{"arch": "wide_resnet", "train_examples": 197500, "image_size": 32, "targets": ["character"], "norm": "batchnorm", "depths": [2, 4, 2], "kernel_size": 3, "avg_pool_shortcut": false, "loss": "cross_entropy", "muon_scale": "spectral", "nesterov": true, "steps": 30600, "batch_size": 64, "lr_schedule": "wsd", "warmup_steps": 1530}
Rows from block 2 of a small image classifier, named by matrix and row number. Rows with one number belong to one channel. Each number is 128 + 32 x the weight over its row's rms, rounded and kept within 0 to 255. All counts start at 0. Numbers have three digits each.
After each channel's rows are labels from the 100 images, of 14976, where the channel reaches its highest value: "responds to" is what is common among them. Only what is clearly more common there than usual is listed. The data: single printed letters, digits and signs in grey, bent and noisy.
# convs0: first 3x3 conv, stride 2 (model.blocks.2.convs.0.weight, 272x160x3x3, each kernel summed), inputs 54-107
# convs1: second 3x3 conv (model.blocks.2.convs.1.weight, 272x272x3x3, transposed, each kernel summed), outputs 68-135

convs0.94:133112095162183140134173113086105106060189157151148107088136104123112205152138185150169112074099154128154140117152168154106160081089141125091147141121143078144193
convs1.94:093090109128125147106115125130140054202194070128038140155107135076117149140099099118090103055121144148112147112123107112109182084111096153157132111135106109097122116138058103154103151056132112155113120111
responds to: bold

convs0.190:141101116159114116133125109109098170094041144096165123141137127098135109150160117118186082152090099133143118090104179153132119101139086149127123116109181142119117
convs1.190:131124093108152104118146075130094132166122089126134128140136094129118135130097118091158201110135181120115130114077122123125156136096142091094055222127077134107090100119101112156101083169114099129162121116
responds to: bold

convs0.201:160140143106128138105086097111113101212128137108071118119122142167113105142104121147144093169071113145120141123255131113096122099079135154143126113115074092120127
convs1.201:157103140193102124115102117134116131142097116097117051149083092123109137083126161096122127098115095127075132126130137091129067077141077109121133074159060128107189123113119103129136119163126130108116087126
responds to: serif

convs0.198:119085148089099141169095104163120152118154100162141120182172127115120113139085115154110152125074137139128100183098138109127116075094072085127106128137127095154167
convs1.198:118163127071124148088146131113135127166172084112100133113092133063153106155105122097133062097190118133136153082155135142122143123127109135174103098122081138143147157088114155138123091073127146139199138052
responds to: serif

convs0.163:165140141161096126108126130096103157141144139119037122137099120104128084109111114070178094128087082127183118116108169089162143077125104144128103093157139081139081
convs1.163:075089126174148107138105107112148124099128194090157084134138076105172181108131126097134149116130250106132119193131151117120067108182170150125098133133084182143188083174143084145121093105098117102128137113
responds to: serif

convs0.10:124082110136109130101120144126091150065126165132078133102146056107130154153092140092192141150118147122141100092126063118189085140115196141086134126106098138105113
convs1.10:116098116133127162118089106086103072107119128134098132131126088090157128135108135073129168140102125144099099155075140114108156115096101116125141118120162128121110076112074126191156086152143106091070130105
responds to: bold

convs0.179:113141200072170099154118141144124127102164130064123148088089111129126072087132173127121120154148132089126122079154107145088116103146117151079198096139127199113134
convs1.179:091111156170107127148126093075203107123165140108153112141168125173161153137096103118130093148111162126071085099086126126105111119142085085134115081114085139155147159123159126136131102119140104106119074128
responds to: the character *

convs0.99:102151140168173133130137119078113125131088117110132169073086121060126056147102122126106157086095094098113123123154096146155116107188083136130143127128151093130166
convs1.99:094107142115089069119126166103161138125115058121178069102151127095113158134119140087130113132107097128072091078113179105118114085116106119124147100138108134115107117122167075117153089120090155136082121145
responds to: small letter

convs0.188:122153103090154098136162094129152138201194085094116131115140138142147135170111096154117171090094116150112134176138157120049147118073180111161062119146171117139191
convs1.188:150115124050107095140066130092158146106142046113099144046148080120109205127045133107135141109108171112131123113130128117132087104103102111179104115118121119067151076096100143139125126162078129160122176124
responds to: the character *

convs0.21:071113131105096140091141120140116144155179124130133138158048125053105038109132104092065067116146100124159140137100088100092155093117128077127107165157155122146101
convs1.21:043153130088105084124054104178098171126108107096083134124174152167145123118086136120138202090146149181110087160077127129120131187094197135102153138129152125127151100137105150128173091172178050092108113118
responds to: dark on light

convs0.83:157110117090099138125129087121088114095191123110130138173090142163099098094137112144098101090133110124151126108145172137120119065157161137095125079112086074064164
convs1.83:090084125095118143124134183152135064167066131136192139127141090082111142090061073097149119208144169175093178069186127146098096096121075108118143093181083135118117133121112175154068127143091145177204096135
responds to: bold

convs0.241:070134123104084072113128118133197137121068120210147108188106100140088083171086091170089139111096167103138148130098156141101105076079144086107176148106166132117097
convs1.241:135154126108176099123074126114141116183119131120161146092122127141138086081128047085156133097140113116064197142117092176187131133068105182119138149089104104094145082155082127098114149134136102110128114154
responds to: bold

convs0.242:092110078167109138084170182154128107076070085140131155134116182117137121090130046119111142059127094120131115100157028171092086166108073149154149139114159082135081
convs1.242:110111125096129114086113143053132148120099081105113165100150112118123134110089163121137179120143064140131113117107134157127121169122132200140162130128161071133069152136149113081127059108147088145126144122
responds to: bold

convs0.86:133120137055099186066192170139129148202058142160090128117124082120165133071138122120167107136114130121138113098098079100075138114139150131140092129155148147103153
convs1.86:126088117115150193087132087100135115105038110193183115122104132105118101072127109059102172121112114165102103134094169141147123091132086171121130177114149159153138170096181172101201092115132084110088156103
responds to: bold

convs0.47:142199182137149113099164175112117131089071092079072139148132120127137089098113133102158117151115088100146167182151201150183144104084086208106149139114138095109167
convs1.47:150103136088100088095173131143129129165119140103125081114110158119141024115047130134141106139144082108108093154173106138126139153134110153126114084081107177080116161126114113074141114095122152166201130122
responds to: dark on light; serif

convs0.215:176119146076163076072083081132115145120111117161091144100089130188118151196110139155106091100140156083127115093039120154150075070093117102130127163150109152151178
convs1.215:130086108157075134139242144174135123083074117163178093179099091135148146107144092119162133152153144070170115078151159107143122140160105102121100150144113128144107093121141107125093135116088104093118130144
responds to: serif

convs0.127:096193083133105124255104125142148103116208154126119144097186161118140152133105146136121145123126141149103106099141056126116138189126136091108112122108148085096190
convs1.127:092126113143165125120208098044169148160170106092104158117077190148093126116065110163096099101160147103055119084104183168124097101092098111134149147146092099198131151112128132208181090148193143168085082143
responds to: bold; the character *

convs0.178:161139113140166137162133100122065103105184178127179123089159075131113164070150153070178108113162137146075149095151090106094063115168046149183101128141125127174214
convs1.178:128119143100102128148167114083047068117172098070076120188145146135146136075149150094161181116084144097117117155145134115139114076176155112111147135173109140147135139138102101170103132174051115117127060064
responds to: bold

convs0.22:150112125180090112094074108138114123161136145068146152123131175148114086111190180116185125081135138142126156144112136108096130065149138100129113095098138100129089
convs1.22:120144172070156116113139116121118130066100106123143149093149098166103124101130183088109119091094143140148123132135105101186127127110158105099087161122110171097143141098138101118112107161131098123071159087
responds to: bold

convs0.217:135085133097135130133110132141126089157143156131096085091176038101130052104149118111138156136127097097118119112103147137086073146097082135137095127091089105155090
convs1.217:115123144157189137151116161166083117142082068180151081132152170104160140161139135094171088097187133115116105152097152139150131119089134109157149173077101132151140110146068161100142091105148129099127094133
responds to: bold

convs0.180:111082075175103120178130091092109127087094135112142122110096170098081069123148166091217071089135101117168115142163148109050126062169139123126137103140112097119126
convs1.180:132158165104115168153200088111161104139135143155151135097137086116095130143089181095073139109115139121172147152109072122154153116122128111098073176068100174122179158119133104140143124116149134088127158135
responds to: bold; capital

convs0.11:055242089111130134185114087116171068116107127144120081121135115107118076101082131186126151093118159153186155118086098127132135080192135139107110137122090087083120
convs1.11:144166136147097150164129080119164119116167051095116139117121128081179147135125080126170060154153155096121143104113095100097146098150099130145105118144140154177120156107098102106111091124107110139098125041
responds to: bold

convs0.143:089108118133045119124118104100094138113117155085129067119122143073131070180080061097166142102148162128130086136103128148146076147084151087116108103115146148176070
convs1.143:124177141123170074142056169111102105142068126098108045106187119105089126098175103113140114132097144132111129101149079142172149096094140170129145111111090142077139125144140119143166171158092155097176121091
responds to: dark on light

convs0.185:094058116158085080028119127140161184115135091167171142102091186103116142173141147070109090106096122124138174059133093152056159133149087126177143147117142070057117
convs1.185:100114153143083099086169125126112121146105153070136157153149125169095092118154121091143188119172140121176154173132112149154120161081134122137116119062070126095144090131126081124073128105156111114121174110
responds to: bold

convs0.126:161103152085107145162070112083107133168169111145165112134107156199132094136112138121068117138095075134108109178180166136132094133128080098124111132111119102092105
convs1.126:122115111103128156143121142117152164185091187163134134139044127180120101070061133101167125136155151149110130140170147117115106108143136106120133064135135164113098102165114132177079161140123155125151102122
responds to: serif

convs0.269:120111124138145119117149153068087133060142133156152144100109156110127143042116102127074190079129111163144153078124057184106094083119137137084169122088131110049071
convs1.269:091159099132134132104094146130118164167083113135151067058119137068122096107098099097092146136117122121135113142102097130098079107158157163114140072096098043094107070171107113099090122095141154165138141087
responds to: capital

convs0.187:133123107076106112126143128115103175141123127117155137121167174130167093131094120076135114065154181120115093121151180118104117085146147160125068101145170099066122
convs1.187:100099150104158168139167072120107159169103112149117133115094099154087090063105105120098160106114089116144092107171078118127171144092135089120088165065095129111112102156112054093140139118125067101109134085
responds to: bold

convs0.214:149091115090117109068086128089096124122128177106142119146174114095114122110103139136111094110137055138100068165166128124121135152109059103113101115095130128161139
convs1.214:139143107091090170155147163104209142149171144142160081196079127163134171126153128128135130153123129100196156129160186112167120124104159129177147110173179131114092130135136134147143165164107162155203146143
responds to: serif

convs0.160:116131097140166113127082077106154058117075125145108161101163098133129141119101110151071126152093142148176108098132064146113136080112114122075113157095134077033136
convs1.160:030102083172163095099127138139158095111133160135098147123147090142159137047103150183136155175182114111117114143160145150155119116169181170065118184143143154125148130142092203132116121144136126140160084189
responds to: serif

convs0.259:114197128144125113092085160104092147155049109170155126102105160151092151137156181071146108130176078194137132134138148162157136106108070129150143100117155143049111
convs1.259:092135147132159115141107095081073149100096118109114097098150113148136098121154100162113125029098103119072139110117159115097158139148091065123072103099165131103155127111133107084136125116147114112082131147
responds to: serif

convs0.205:113141129114156086066140115145135084139169110096094135151131142160059137134182086101130084102134123070069113162122082151072085077131182098077085145112128132097073
convs1.205:057112113109163084132165114173107140093128104066140108172142142129121109177109087105133139120129138111105161129114154186162143182095152136110147149075071095132074062110090110104073134125106097133106118150
responds to: capital

convs0.270:134123104098107130171122142090086146094124157130148122139104112117113047114083144146126127067109123144181120152130073134160087153125074150146138114089119119171075
convs1.270:079175141143110104102089140134162207078155133146160134161051124217143081144171136091098135128121073140116152127085140117132145096137098101140144158108180086130099093129125088147111168083084160095078129149
responds to: serif

convs0.216:099128123127158117105130155135097114136095119149148157203154126065181107164109099136182125173080131099117128157094131181152190136071090170171107117130175101157087
convs1.216:101051168091159053109127124111055144108142135109068119138123115108138099162148113106135149123117102169111141156081157116142114134041063144119113160110117109143120131129145150085123091061079129104138113091
responds to: serif

convs0.170:093107126174124100119076105091091129102132107132064116085090111215153077095021124138125144114104127132121135110179188089128107124164128121101119109103112110177152
convs1.170:119137100125125134156075136098116113156148153118164125172100118148137113181143167130157074130199137135096162101211120097134111106093129142119100164096171131095156130134177167128142124101082153139102109122
responds to: serif

convs0.93:138145089099156151090111085120063167114129151145146117124150104121110140073119152122178131109101151123119079147131133100145136101141074137144114064086178116154155
convs1.93:125103103101130108148193180138137093144125134197128172159181168128114154092129132126134201151158167150134105110174127145054140116097071179110090170141156186164085151162145170169159070149138130123207168126
responds to: bold

convs0.136:042174095140098138082100160168152183074068170194132149094163101148120110131071097160157162128143094164141123084121164164085131134163104095149209161145164141097171
convs1.136:138157084108128161123113162118112128173091097151114105171083127139121148107141118109188174120128113108118153151151140089115109106078095128150144127097130060089146033160105145117094231147160138123103095130
responds to: bold

convs0.153:082114142094136110102145089077091074152139148169108121140189094142143117074116071119080073135136117114104087148201176096163169047123094135087087149178102108131182
convs1.153:108143092111116136151121153160179108070125088121107116143173084130117233151138080135123097152134154132125124147170109096097105118132059144089133065142140095194149156137119180140171104118101129124192167124
responds to: the character $

convs0.204:099133128115163099138112093132093073141164119159107149104067096151146122086157136103129144182076104097195118137170125105097101120121118139146161111172133166111119
convs1.204:099127113116128137102064106227196107105137104139156149115152174139127139157156145091179111196119170181092116103160112110073066133134150155106091099133137128138112118129120156132157128181135104141183129147
responds to: dark on light

convs0.112:125096100088085092067112112106077120098117157111164126135138086101061149110130143163098108072171102092092103144151138124104125149125082106092121153137140112143171
convs1.112:167124136148091176138092134108107147105095123124123131139079113086102127172154101078113111065066155167142148172179147109152154058124143027111129179090094090116142097144196153141108130063161175119155116140
responds to: digit

convs0.164:154077120137131091100139212097035160123159092125155095122067136162104156186155037142085117128072149129132135132113127123123114125130165133141143122121189098092096
convs1.164:128113136149130093102154104161094086116084119090141153097152079139093094106111121155092135132110103128156162107088128131162097137101098126087094146107145054113080107152100114163149105056122106151135153122
responds to: bold